config.yaml
model: "multi-label image tagger"
dataset: "rendered scenes of toy objects such as cars, trees, mugs and chairs"
train_examples: 97500
image_size: 32
crop_scale_min: 1
horizontal_flip: false
arch: "convformer"
norm: "layernorm"
norm_position: "res_post"
hidden_act: "gelu"
mlp_ratio: 6
parallel_block: false
inner_norm: false
patch_size: [2, 2]
depths: [3, 6, 6]
widths: [80, 160, 320]
kernel_size: 7
num_labels: 52
init: "xavier_uniform"
optimizer: "soap"
beta2: 0.95
learning_rate: 0.0013
beta1: 0.95
shampoo_beta: 0.95
eps: 1e-08
precondition_frequency: 25
max_precond_dim: 512
one_sided: false
adamw_lr_other_params: 0.00087
max_grad_norm: 3.0
max_steps: 6100
batch_size: 512
epochs: 32.0
lr_schedule: "cosine_restarts"
final_lr_fraction: 0
warmup_steps: 300
weight_decay: 0.4
adamw_weight_decay_other_params: 0.05
Rows from block 5 of a small multi-label image tagger, named by matrix and row number. Rows with one number belong to one neuron. Each number is 500 + 40 x the weight over its row's rms, rounded and kept within 0 to 999. All counts start at 0. Numbers have three digits each.
After each neuron's rows are labels from the 100 images, of 14848, where the neuron reaches its highest value: "colour at peak" is the nearest of a few named colours to the mean colour under the peak. Only what is clearly more common there than usual is listed. The data: rendered scenes of toy objects such as cars, trees, mugs and chairs.
# fc1: MLP up (model.blocks.5.mlp.fc1.weight, 960x160), inputs 0-159
# fc2: MLP down (model.blocks.5.mlp.fc2.weight, 160x960, transposed), outputs 0-159

fc1.280:534485526516510457505518578497446483542565502434556505497527492483539489550573592608499476564530524547526580513555504560574612534490471493548551518513539519561520613498496513435506478483499532494541514454483507550475441529503423550509541514494485508553579513504498520480466496515461516490530493497545522507491502411489528444460535446503514571444483439502535539484527501532536510544504499536527539507432525477475553501616539541515489526529460522498535464542449497507481574501520533
fc2.280:534544453503511520463519497471479456427434527568485541515516531526577531508537502616485468486500472502562441494539585516439467558494529446448484407505446389495551509490458476510578502510497495450488476520503518535571463494470507519541437476459515487524455493493510471537540577496539493507503455492552441470452476477491533545499493454439539505463496423538435523536536530490519437482459478478546467475522517590475526477452527546484499585541475428550499509507550536578548466526532495
colour at peak: brown

fc1.453:513554487535487522554514490505564510502469546466545584521501510518455514442530533448533556476477448401500442517448493487569579489528492531513473467492541517558462511445513505509507512556490540557472537499479462488488512464502559547496472460485435517532503528507505461477554503484550390480440483510543540499397485539493498516479463482537519460491478464414466563478505473489510482467548526438483555567459408556522447489506462468522586553396512522450453513501474434527504512592460528
fc2.453:496410545514526554459441477470512581488544472505468458504499500458507441556509536457553467496450478510527565535475477450450490455501566528511489533480525551464438523515464532585536503482515464515514485461448509502419493593526449480522512533507467464520491509547467512447439591497516515469588448499450404573462479463506521518472474533514552429530484492430525517454508438495498433445387527539476452453485562463541476486510519501518544514543516487581497500477481521494527524432550477
colour at peak: blue

fc1.186:509446529427471579533523485534495496508513500513471533445526529545490546441565508449477553538507522462524554481541592511441525504488547508490498571453498511481566469476487494510558524535523482513449559398493493475493422430523551519545445494553470471501458521485609472541520556514468489457517534546567458425542555535501481463536482466503530588521509527495493522533527506463493525464450536495512489530488595486551494451539544531498490516543497491562490539499560413514558518428429434
fc2.186:539488520539479516481489463501505496455470498610526515475505501534493555455527544500512539502399445506484394487473492447534542514503561572500505500496478387521501535481518443528542480537471500565465545531433485433531519448526582491503516480530431514542452410494509549518518531525536486522439488529519548478527465475528517543555500457490546545514552517488488589426515512486506506435462514562523475508463577416499477551453484465512468525466549500541573502461485514419473547496415516
colour at peak: white

fc1.49:533527583494461496455573451457532528402483581455564492492470571506522505507525482475503504562511510566570483524542553487485520571473500487494521466470505547490551520451476539438532444494461527416509494545495512523594524528533425527515508521450460452566565511525540491492478567513557519503520576526586507459529590532522543480495544583495549476487545459529522600529509522513453493482476466497549504501521460471526535491559475498535549526486488554532521509502500427503494534590495548
fc2.49:487502518490527491505502509470536528453513457553499496536570529392480433546579522476508445531470488477465466477487482460383513533463538466448522454503472568504452477604495442504501490487452456455502510518507467449528546517464525577545500551500470502496484484533569501601499538444504523561509517473542524500532514480469490467488507640530527487451416538514495486481441529477495514430469565465518536552529530477577504460553430532475459460507575521436459491480492455474516468523516518
colour at peak: red

fc1.553:469506460507483519450510486510512448541511461507584498494503473524543467440464468545478438445480546508487530531562535466511548497468470531566542513494460542506535523454554537547527497584424565529475552523473453566464473515468497512508503515526470534503501515540562429519572523397451466605545476485495422536493522473504407557515445462531518495506514514464511532517552483568460532492510552443475497515591520515547504570529519449484552513457485482518392496547520555555528518511433527
fc2.553:550566512554474518492424572521519552459481449539472423462497586539491424530494490506553468433484474501486548439464479517486536452489560413417393479434460499570478513513525465501517517508583488539435422545478502616501490505535467515528485538501515426476553427457484462501529505501548529496497518463436518426486481534500461505490505547503501454529498539481519541487566517440528421519461511484522486511542474422565495561459483468493496499503476494548488521570482487502481508542503493
colour at peak: grey

fc1.539:485499462539474438528512590487507508458506441484414514541516434492519432495438555494505444468480431482498463448483484493517482483476518555457512476475425495504459448497507374511494526503447523546551480485470515576529528585471473528457486479583504376572490538431544508549505420444559520508506498501517392515507529446499477534497535481522527530500511439489467459469521483505470525459515532409519519522505451460431527483518537473507421525494468493489521494467436436491459488485463499
fc2.539:480439475508531483493536530505605523491475525480554571515545526489476514502474482505472466530470534431544522526516490491528527513456483497463482545525466496557457504545466597544439531577543557419459381585524484502577479466552561418559508497424539582482508519536432512504483512491535497517528506460493538493516526473448497455479549422464445479561566547538485416535564479519452507448519532508484528489490431530471518520508471524520505443455511437524463552503550539471498488492488531
colour at peak: grey

fc1.753:543479467502507502580431492540455495513491496496518561519543520502517407481505439457434476516551519448519487450510500407434485503593507565496448468493578469474438531479463516522569487549496497548503539510495473564548494516466483501516448547479508518518506500580571533430496547529384576525454502453555505470455405501512521502478466530515546434555505516480550481529516527462541538513545462534474512409483464483462451455514459517511542507501501487412449579509455460493474509489474473
fc2.753:536511494523578446420484570456463519579438454464459495450543487549550508527495477429549534429419481454498512565503478449478504427526490545490405420588517525522545500453466510508467469466502479454509553503491474498497591553470503482484478543491481461533497509501455509484555537530509548504432501446502429499499509532547478520546534399507503464516506472446481486450467451565452454454511513482525441478468484470507506512462493475492552498448551541528469556471511390522543437481486518
colour at peak: brown

fc1.118:481538462490503475488452573501523510524510464485429597535524523534454479488548509538531503503404467527531416574528527518461560472562480457438541516510452519495496506517522465472515540521474456448518572562441481470404515479421528571490552452501520526494567539525584488473502475509496507531487435532540542485415461562540531503478480417433541503464465512433482489499549527544487536501460500499500492509503468527513450538457433538403436485536500468503507495468528500454472464479597513
fc2.118:448464488506501524478421434493617497491542478529463444536494564572475536543519458472547452432519398581419517433489441453448478534504443524505487505503470519500482532553544566560523446453538509518581508532465501454494547544551542507538547571474421439449554498506529502564510511500527453565588524521518511486497454449471502490488493507454452551435498523490546495493512501519506455505551516538498473468532441509450503508496541531480480458524466449495450507520500515550431552514541501
colour at peak: blue

fc1.670:487491450435490595540484508518458496543443495543415515521479517522483528505439531534470489507486510487517462528450586512402552468502483538506556497575446445466497567531486428606508508515453569553450502476494452540558477515433478543512466491538469504511538496547472451518537458484533538521435496567516445474549493542517507548520531467477474490454523478498535516454473415434467515487526506520526432528483519552547517471551558528456506462423572588471531499489431516445482467485539500
fc2.670:517431485464451425500440375481497506477556503433570484417513506496455491476560519486507558501500584474474463505533482585573428443493556480507513543481500507504493482519446470489493520465503426508504462515501481462501550425525491484475488471515614515488486456509541488548512485500584447502505460508494479486505506571583463427514547504512477506544513550491522440453497453485508496448481474563453510457571494503445481545505529514555540535548554475504542440470496455530610463501483532
colour at peak: orange

fc1.766:446481496445533470475511443523476518510481443470473393472474521508433501521471514432544432481504454509488517491518458594435510462455458490502467502532524442456506476473513504518488538568504510545524478484471480474460546477517485514502504577536534562511469567518511433462549534469520509504494449478437514490444542489549514471466484437473495439469500546495522514457530477531465525444401459433513472522584541495403497483494424547440487440382493550474503432550488514528462460568506564
fc2.766:462565505575463486610527531492483522503493456493482475502506500560506503538476475490467490443520448565466479473465489395423533579520506392431505537440483522534507509537524538482445502440566446548499515604529521550476475541546525519462508493490501503474518436516503459517515528510544450505549515501417520455512469511481479446469533491505505467472399490509540500497595555472460486523550496510482512539453514486568619517524489534480471467482528520479539513505499469461454530607481529
colour at peak: yellow

fc1.0:507466534457488469491508460468551482476521491535522518443491463476494509509514512589454521425458477528510526475546528493528456471486462497550453465487493574499524509391505362534518510445508501554541540514491461451417536514519506546463535541494538483493508511544540419453482543494462600550455486492545455474456505523515501476553545417507516531420502529505513513483563459504462541523534459499513488486552555502520537486540563431438421412477528470509429509556467556492415526477491478
fc2.0:500508469510511555553479594495454522518534522530493463554497556565490465509489513512478488398491485477435559517493528465454520501545536429469427511442452525569481510522457493548516480528516442486525501600537501563550487530508467551547493476514499519491573440512575534589557462480527473487486533491463473464539432471475526473484563520480469532518420488500587534501578564491523488518445490521513500605487496496551581486479511465485479494486516542497514488459457458530472583563443566
colour at peak: pink

fc1.128:580478554507473505491505506521527541509516516497558467529454490515593473472474515468495544477509540503490562537560564579557572525439484498499528480531434492539463463510520591486462546475559530565526551505491522551482463491539465458480505486509463553469567588481486554486505474453471507498580471445447472494507530495536508525503578503415491506557494513531478521488471455555544508500482498494509480516470513511517458509603553495559489571521499468578586479546527468559497577616473528
fc2.128:475564504492465520468486538452498479534548490538547520552518428529499459492571515480507469511423544548549495531537474488465460530480489478458511415353491481468510468531545535511477541511453466551490465473575508506454495487562460482547550471452481465607409479498481484462514493509433523483485472485513440483470495451484542522451429424462486489465557547450476463516482487402497517566509494504517548503474484577471498535500452553499463537440556412460480463524519459464483526458472452
colour at peak: purple

fc1.304:442515519467574482485462515554480529588479517559476482532474457444454525502509577479437535498506477482480580452495575462386485388542537529513486488497514510513463502498514465543459451515490486485552460460513504454498443481493538499518564444539441478541514517501477519499482513457402482557607502521488543437588487438507513468457466502551548495550522527516505604534552446498455499437550473494483497480505529521517463535480479495434518486442502482460479559519513572444508486512558530
fc2.304:475505544603506494513573556505443457415485489512583482448494521528535501479494436483520454562452465559481462529476535535527468469497478463457544615483401496495485484502493537557555501508445585523486525489509483569540446491528455533514492455504568474443507496471524458497528494548541492532455521511529506460452522564456473435501510507496457489539475495446506447530568496497568408435550439508455491512549512422491518502509511486410529522455487481453469514471531521561469452457468548
colour at peak: brown

fc1.477:492493538477435535538461520508520463595480477517497541535527537533495373510455452524554492465479482531499509499491508576438489482499550479460469515496509521451497519535505476549509462485519542544471512503464435479431505487471475519469495371519494434487524592504467475475511484562569434574543506522514502502541404546465527553546465546541478496513571450461487545464487491452539479505424502514466482479456439510481486507463464560429477426536536473555566536463477486511481432494588500
fc2.477:418500491459453460465479522506565475512501501534532515443430513434526486487511516504553522522544499481489462469497489515463446414489485509520499441539506479515362510467470539576545526447526571437503538541477434511483513541564507502498511508497486472462571527552520446539504442520500464456533473486506484529463451458498486409515553485439422518536551434512516568467502521526485445505560447469401475499555497552524548530514545555562532530454456574520509471502533486490424440449498487
colour at peak: blue

fc1.132:453531446556440456508514585530542471574573572472514452492460438462471500479513426484468497506503492452493476495569477451463449559544497532468448497528534449489522532434473446478418541438495480483455462485463488538526526505435502474536491469505490433535543424444437464513477507530468477544522493500461467460509474495538549553430469493452552486536414523459468515491523523465459506421443529516433516517509536474525524548436480551511527458423531512477487537427547489542456493552516417
fc2.132:563567539492541582393393488536507467504485519450481487463516535514375448505514535463509462448499460524476493493489571510484500489504531589485560500482528511477533443458497532498501502497510544537444487492574497540477482539486501465468442590527500441478501497420507535464461480485540528534556562546473484515500511579558447552480437473536495543487477506563519443470513476493471465531481474485486435423532516502485461521411581503535462492484505505500550544542526528543492479476425572
colour at peak: brown; black

fc1.357:493439514541463481484441461459409484458568479499477436439439541473468507518532438448491466479474499503481509473494514509470474536489532485516483514498445553486522448486471443471421457464453573434560505512563444506558557507540457479465499549488450559586486549457489465375502526432552505532488561487527428521477546587534491512523525485529521542430482522532512496481542466451479466432483477528515531553496501567530513501468557526440467492540511443477512469439492471435524556449526472
fc2.357:440537513543495521525532537549463486520513482463476532496449520516561445567483513519436456449510500496499474559489546474397530542511461465463473504514526533493538501510506467538452498537505521491486490532496477515455503442489555546455507495485461475453570484506454534511552494566546480564548485507465447394510461501480479401560533513537480428520393513505515554489525550550505527516468575445548507579415487485568538511477485503546521520461527524452433421509440432476491578573497477
colour at peak: orange

fc1.16:494490549496469514460555430570544535504470503494552461493567546482511547544463516470617463510422544551505510520482580469443474501480480483479539437572536491493499454526550500570489476483531480460506489569552474546505538406493504499494506538389474547493519531510536530514487554472543483561487531498556503467501493472445507478487460532477460504474491478574428539544483527582460523458491519455491470547557480511524483449511513391408534576506538524548577518484549486524477517524518461
fc2.16:438516521491475546468543415491568525419544473550535484535500520418512438551473483427555532535418493558543503498459446446414489483529492489474478555494488502474471509537531451557523531497455482491533529477505491442529510419562466496546488513439431539467474519461490562542510508596495466512505463550539515504552498462484463492481486548477493566422473533563540452498491506474567467491485492531561554502512552437596492482504457561473498424415540486496486472452470494493487435510532511
colour at peak: red

fc1.191:478512585467472509527590453488495557489489440488472522430415514418560520486451524502510490489454513412452464504507471389463504510451563519491472514480497519460514490540456511424483454466510467496508505519526513434525472514438503474464471526514492554547432467495463444531631450465540540523471474517498509444515575474482471510450523506435598477483567535471452474502516490500500505470506411487479517523525520476496487469538417504484543464480541494472466415532474488442571523447491534
fc2.191:496575584537462496495535542453535467476533503505460435546470454440566570490533503493575532500497468510477515545466524420442451524560511438489505535437497543439500481544573470498449476527418526476519550521487461492489488423559476516431526523468553525478469443461475449503560454538491486482518511553529511404498489557447496499422545459491471540542468498534467461561530518437474508453507515517527481526554546463577483532513486511562552477524550477477468534485537434497486599527459500
colour at peak: grey; green

fc1.444:499436543489493516504533519562467448512503402498504542511473534487447517551491529510500495521474478469510491452487545496477541477501550486418519560569586463416467478466481483452425505451467467491498405515511516509479506501526501516525455518541459555436524499475492451436476455427564484507477517432407524463439488507586544561511474488575512520478495458548487412461523460469562545417525516469500533506535521447487495503483468416556500434470572460502457532447502524549465469552526519
fc2.444:552535527454461509502525438492362472548473532422453568539510568470543575491500502450499472516531530486409500437475448513448473483463529512533539508537420511547513494531489528491413515460506553474387406485543522484546380586498490498469501466497502512528441515524542458549499549490472481474469454443513534542516425536480490539431479552513477442555492468444492516462436493512450482467499501463528506533449514492434521489497541499504511487508512528486556526480509499493514468457514520
colour at peak: green

fc1.244:501478561448460578512518499487512505563476487500482546509474438406473510512549537534530540465535449517482401444480531572499465458535509464453470463485527539445486472554558533516419484573506517442498517501483446462522486487469486514478551502497511499475471542505394395385489509486565454528516512531492457517508425480533480551528481534546505535487503517541539527451501460478535498501534530431449470429528529556468454504462445546500450546465516549525566463445499494500435426491443496
fc2.244:552544422510440463541475539495494530555519499557522516457506478491479488515588446477488503469506471481454564517571486524507463512506510471508474513525484400528467520463460488518493491448515534490503526502517498522496478500572419524543563466560483409504460452520534538577551507471488442468571481514455445531489418521471511494489521493474426428473500462467538502479521526549402394445479474541498473514458479514549510576462454548494423537435461568530512439508502500467553578478503451
colour at peak: blue

fc1.526:521492496487466443526500477531461563531524516484566488550612545532496495456494481561512449571526430520520482485527526570538534500562474509485594523479579477457516535499548550503522565529483495535538575562598528432569568447535505489494472481547543434543588566500526513479425500437493535456519522488555518479547533479533504526499521484517531538477521487521461550525486471469547504537479503537548502515555484525464499601460548460498529496458565459529481435518556556533519502487468537
fc2.526:587467504543436468435480515539556401578486469508536502549499463453518554499518487563573522530446475529547467491475510473451471574489468509531502514477500428468538522512541501488461421462477552483503483474549501542535513495499483543516502407486513603421482471477482466457472556503540538518531462563440423543501404488520520544539464483438519527504446519495472520501453501500567405478546533435497544536550572488525513493457531463498481567461462463469439501493465477506552471509511498
colour at peak: purple

fc1.45:436430525455499519513523578577527419493511528521483489536513485546551523491548480418549479494559462479504480546541521479554516439564493530479464593603447475512560526465432552503494468489486404497540535537523510482536546480510544537445406444483553439458491445501474530462502438561453502514545557542452549500516460542506481536487485515488467516451550449460491494527507496432561458480522428469534508503526549471478505434500496558522524468518539499515481491514437534541458476572526533
fc2.45:463502502505485523494568494450523561572495524486588460493562536532467479467424482574527540510495489477515496483521543524518578533481441450505600481534504474520460527492446513516546509460466474545450431473531491515542500465544580535522499589452588457400501548524518514496540484479514525517555501510558469439534490519494480463543466507513464524513519556494514501498554451432489560517450502492442619503567544477512512514520525556452434529499534429475453438441526534471448507496549484
colour at peak: pink; white

fc1.478:438504494565478549471475528481511501489470499493577469449589549547471599424483486482518482476497515588490457563579521483500474529454485508469529437498436556500538482542461421485444450427450542489528531522489508493489455470490446516490531503524537519564455507556556533510456575478477528446584556538490522473514483507437456542470483533560490486531459472530550567515541471439525537554509433477551504504488492496570524531532487472554551515518541430545491535520533415490513502500417483
fc2.478:443571517515534560554440482491470518515441476492410547552515478520526444505496553522510531420421501459390575616439515460491428491504560463474550509469541544500438439457473511481506465483528444479535441563499461502463540519476518544571501527436517512443487473518520538491528563517523473567471496499514562499526489504489483500510443594510520533474404516430478549499528528544511563454555510486516457562464519462482528479484482485491513485515543515472501507512521504456528518562550547
colour at peak: white

fc1.209:483532494464529473447513497528483517463494493526591489500502509451562530478516506515449491541522540536483468513543474446483584498577519493472496504477542515502438562485527459492478523461459511512495509516448508513522491447498430529502478547506528520423527458480445462481479435545513469433577516458440558468474444521557499478485486515584421507469481441579573485474440503558482428490441431496554507462483459613521451515494491432467533534593428511397536575518493498473489492489502488
fc2.209:540546525542528460512525528516481554459466604430522448497530459566502533506510434523485530490506528514493506545539532457484477524492479475464552448523464495469473474477463507559498461475543483525538494462416550559521499580497537506415427575475489477525466479514504500433583462524529472498559576581496450498491521490470492535519532527473507551381474503488443497477523449497506490535446564505564520528523412555501512473560443476473461560537528487485435447461523483507472495576497412
colour at peak: brown

fc1.578:593546510527513416497560525470514564385415467498518469523595527500528527499486490493490520507464493477483516528570502529484484473523459524475539535467499538547510472512506522544490528574467582477520453486451481537558442569472479539524500484493465499462472554521537499563498498503428494480553499478512557472534421504439581520512538475454545484525597514474438516459493504536415574497477473452487512559479520491541463451542425491581594572512512495521509481508535482504513501557465474
fc2.578:466495504482510539549511531501457439493547541486504518555500503546530427488496549543376514424481530484436478471478507501455457498560556447496522467396539479500507447543493479455505558564518487519523450494453502464437534497533467484500488492543509473517437479595563547503495488485453520472526509546459469458532607479533497492453471462556473462469478512433547579538508464522436460503474506446483446502486507504493467495510581516430499498530578454433502493458451442459450510466564573
colour at peak: purple

fc1.677:400472555495472489469530509568495499525398445505513482485512502506457493445478517527602473529460552548574504495472514549459490469511506460495430516532492512479510545535496451454535534408567536523543509547504486473572502547503465531470509474471371538526513523468495468524493452510486498529495438530484443474552498464473518480489546527528494553550488469474460489568472471562488461499555456457584480574519493504541544570514435481520485468525495545497547559490573539550533407460445477
fc2.677:462469479486503525460562414498470504483462483475541572484572493468567524554474486448512562561509529426435432497484537547513514472537539544545359543487538532487498542476549490519470491442555514477516486528500461454518586502433516477519528483440438518434587536461565598478511470443430458524449533525468504483514497531469475510472539474518519517524511495445478500532532424516452517483493514535526445497544443425508580496507483485464525435478532494462474522547554505484515510476544465
colour at peak: black

fc1.43:459613519530448521486458536532504564453450513503575447526478552498458512526535476499508490495589470483496508478534479528483478499543542479495582414482430451537501508519474514468485524598512494562458485515441467518496519524474499534520476484457396453509500573526529507432469568486466522527427484458463458450383505542419415480463555482417464494504465501464547510462494505512500499488497519458477466501457507509552542482504465468518512517511528545451510542546585518498572483536571504
fc2.43:502530524544543438568509594464478463448498513468443452523489527505343568501498525365463569541462501551502453495512477522576555551423478515577528449566536495471480472519528495474446509499553481528518484532521562437478475507456513492470572507547555535528457490449493518438550518524533486467520497510506495510464508509527546524507526498505547465497516466552505449480540511510494529500468471478498539513566412490495421514534492455558531509490486529502521490489547524451472521604464481
colour at peak: pink

fc1.334:578527522498455499541519531487525417438532473560586527519485513472458529498490550529498486523482415551551497544524495569461506486519524541433498495509503561458494481565576518479482483525456516497498494503471537537547520474549470521524558519482519449576594469568573501506477564496557575431484535495590517487508552509465539498510466554545509459493469455522471505484532567529451465458517559498529541516601523522536421493537589491511485558519562548549515551442497501521540492554508509
fc2.334:567534533480472539471526452459521564514505494512494517504511487404461457544562530435528523558475478504536511453465497376491517505426534475465480446519510515526497499480562511525508499499416532437473543522501498464536506461518464480526499555547490607529483462537485489548556421543566545549399529472460483494577502500489514466464482565518511522511496462472542470404428449461515505417500509472495479461438540491503493478599471564555503477498451509545522471444529430531491478498503492
colour at peak: red

fc1.682:532500469527411495535479512520451564582426558439520537512606582465540467478428512549549461459493508550548516492490521543463581524483468520452514512484564491447475528544483567601456503466485495575525530565525536481481494458438523502512491485492443480518503547453491508475473435436524499577542525560478533505599427493506466540521563537445524502478531502466474561535490449478471528483464504509496482542491501558476478584453544454503491466539531465538530489516477510541469526549525476
fc2.682:538514495454389455510428459512496418507482429510539605517480484442515452515533500490591493555507510532480470485478505507458495513503472455557533539461518484521457499527538494519568505499438552477526485555458453540533522510522520520534508461466500543411424461490541418536522530489501471551485529524475436529469414424509545478519529461505450554537468534536531575492499507503590435511478512537489478493537437568563471485512462506525580559464507480497490452467495461454471450525559559
colour at peak: purple

fc1.437:468561579488496549589550468500430467473450551525442470438482510437511531562482485504445501609561483503447522504535530531544517523513475510484517596508510486501518527466491466511409455514520525540447520501535524450527506537482465534510551461488543543485533458528558530548599568495536528453513466450459453455521513484500555562461511482570593540473504530511454509544527539507507514518520450475552499487536542468534534445469546507476516563550450554459620489510542496489489468497501536
fc2.437:563352428565543497448480523529497514437510445541532402472536475579496539473607555552506493528485495495457460504480443450463441540525527496527529481537515506556447498489511474538505520508448456487504493563538526496532488498553564491485493484502524488506489460557528500490439524466464466568564550514509432607548487496542528478534566508421433522526522515545473510505478500411524467489489490465469461489505460601504466501443469495530524505463550484477451525488531475510483478459480544
colour at peak: green

fc1.301:457499524564516488437520448471544465476468530548561430523540469580474511496510512456467497489434431460553529474518445526504462496534489519474554471536521460475457556526503531470438574438486574483447438492514497484554491563444436515535460482496486496499446545500526564492507578502504480455555498496513516502448516441468537503523468484592461570556499506504447493474420524472435564526472467479434457554497506571503533508544480556445547501451467454553548472519534486538546403559509494
fc2.301:497574538503478543564481537479467468470489439510531442508479436531494481490410494532405463469457504520460549540460556411432529500480543397493455537486488542512483481536477491529501491532547467531545518605439520460491551558544528528517448516486545524456460462516471521500513504499478582552526568582509476487526470523505561514496515513495515466446404479488492522540561535543431516518443525480541498634451523491538539522481540514476538500497507535480511541544456508428515501551513484
colour at peak: red

fc1.524:526521517524541470549544442481502521545509460436527463459458482467493456458538498528503488553458472548546588493481465420471525417541538510483457528577509488555507483500484555504397563441484496515514530548487531446466501461507496565536518514557562480454571507587517459514527489435522465470465471480468583505457559491470565521445524554458509567507451485485469541532517550479486484473498542494516458458461480435492556491526426414558521493509483452533521463546517498535443419464518435
fc2.524:483539472441515502548537525583508497487467527530519581473426458419501552526508527541463508488498510500473530456460500500535466521458458538509556453514490505514506457520473461551488472496444463500523503454532456498500453497542437474473557446470495420521527490468604419552511529453528555504493474416534508571485498540539507564483452449543479477563496433429448465436433493536506524473488410482538510468506483506447504516478409461483423531547467404493512467535525492424502457519446516
colour at peak: brown

fc1.685:431535535497512524502472521506535516474573436458418498478515434605457508531570455527493528467419521438508437457512500497485510458536518526544498455549500489499528553466576504556487516510502487454472505567529493554443497483444504502459508571459514461565478474532565500474490528499523561551569535559435400469548471538502515522460521534565542489515560505529509461452518466537541530569494512528511479511536502477481456511559519519505534488531489442556443400420510465513569480430518527
fc2.685:512566501530452512536540582505579490545524518503525511539517467527518511435509492432473503522541502584442491507436456434484518495538540510527623482451533458545517470498553468510486474539453479505451422526536490482506533543547486506533576579507484545543500541521489572471509552461470516517447445446498484552514509570497437500516559475456456509469504403568518531493515463554508454501457523513511428519480545465580531507533540504387472495529538472561499461518478574489530541520497532
colour at peak: white; pink

fc1.254:502494547440441422450524454505541533503530453491521453519535494483483542457439441512463513551568485488487479495498492516470581535502611510532502558433497529510516442522519467481516459447507504564479473493496472479590472492429495555492453453502483579572457520514468482467584472514517521489468548577455548434517443507448489507507454519522512460467497554487458497511401528542512528499451426483453527458546532505388490429492466534553546512464538463458449489479527536450466490485447531
fc2.254:469518528497489488483523433441498503483503522494502422432495495503510512545479498425559566445461501533526534525502516381367491477459461549513428488524510512485522528544496474483504480535423511537534575506493492497459499487495529485476478499504525536526418444536433558521481510582437575587521507545582477507470547540512450465449516450476470525532480484523556459562473500400440540491476559493549451542499449527541524517510526553548543537494470469469485486492442533534481520562458512
colour at peak: green

fc1.609:502514471525458499511495486569535478485520487400569497431475481443486440449546510446476441436516532480502525559503477443501509434512508514461420468516539471480488525482482530461414544502501444443482523445543495526456465579453410482476510468519456390480464481393457555526477491451424505542427561482462560470486503493489563483480535585439525511503501499502484522474524469434570496469519485486537453477516500502510497404476499452533498482490456446532440517526525520456469513534458483
fc2.609:509540498486481496484483521527495504501380475515441538550547518475484503541548547515532495580512511573564531492459553508492511513452377532481478482557447566545471523552549476546448532540514475488436525470486434520483522485541542563521570506481499508440558536488472458502578439445504506488523474450461503499413520437547452531432507506478511472498486552528481463507512473480447485494461450490466504510496526426481517541549389503519514463499582427510483411564532474492504437480480493
colour at peak: black

fc1.348:523495501504410572438542470499497507431516554551539500514481513477472529585510490479468554469524524496553508475531536507452548482526477456477586479533499593484527503515508536505538484461503498419478467513491466475535507488502437559490588487485551483537512559544480543516507506614479481488435517506571485453454563589534499590571547459518536551517527463514554577488561532529508449495473513507507468523518472472497500532563481520522489565435543549532538554486474528587475525565474449
fc2.348:480588529507482557514433515493520497445531456522489456527494499453479493528567487434517484485423487437468500501512536443452487526487506454483498452469474528524405477577497443504517452493475484495494495586499433510489518521473470530469520522447442498546556446558523426557512488543500542514549571496494474442482421474499541483503515558508408450496384477523521514530427547551406519486456495547532476528449510416496470472526479589543523484516588493524487491445493509446486528465490520
colour at peak: red

fc1.518:540530499560488464551531522521494606497459531491545534482589556493523458459469500555519503464515540529546505464549568549511547602502478520466537546471519521511440544473515565535525546438508533521510565519519569496531432544457489495544509514472421598523533556489487515471419501462492455535545545534525522537507438461474561537551552546499511544501555487469509558526464480509483546476375493567488500537414494532459536544543513533495548500515542465554528459519459517500486491520474513
fc2.518:581484524457429476513388532532527470507474469534554555508500519501514450489507476505597468490486450497458494423490450551430511517461459438522490530402577512530473555530528543489544480466509482496536442509428484513470560498480470539450455505454565439446455462506497486501530528475438497565543511577536428562493423435500549453457487480517487474465449535496536554494491527500619468510569526483448535505495483559528440541521482544518530531492519503486509496506555472476510484537531474
colour at peak: purple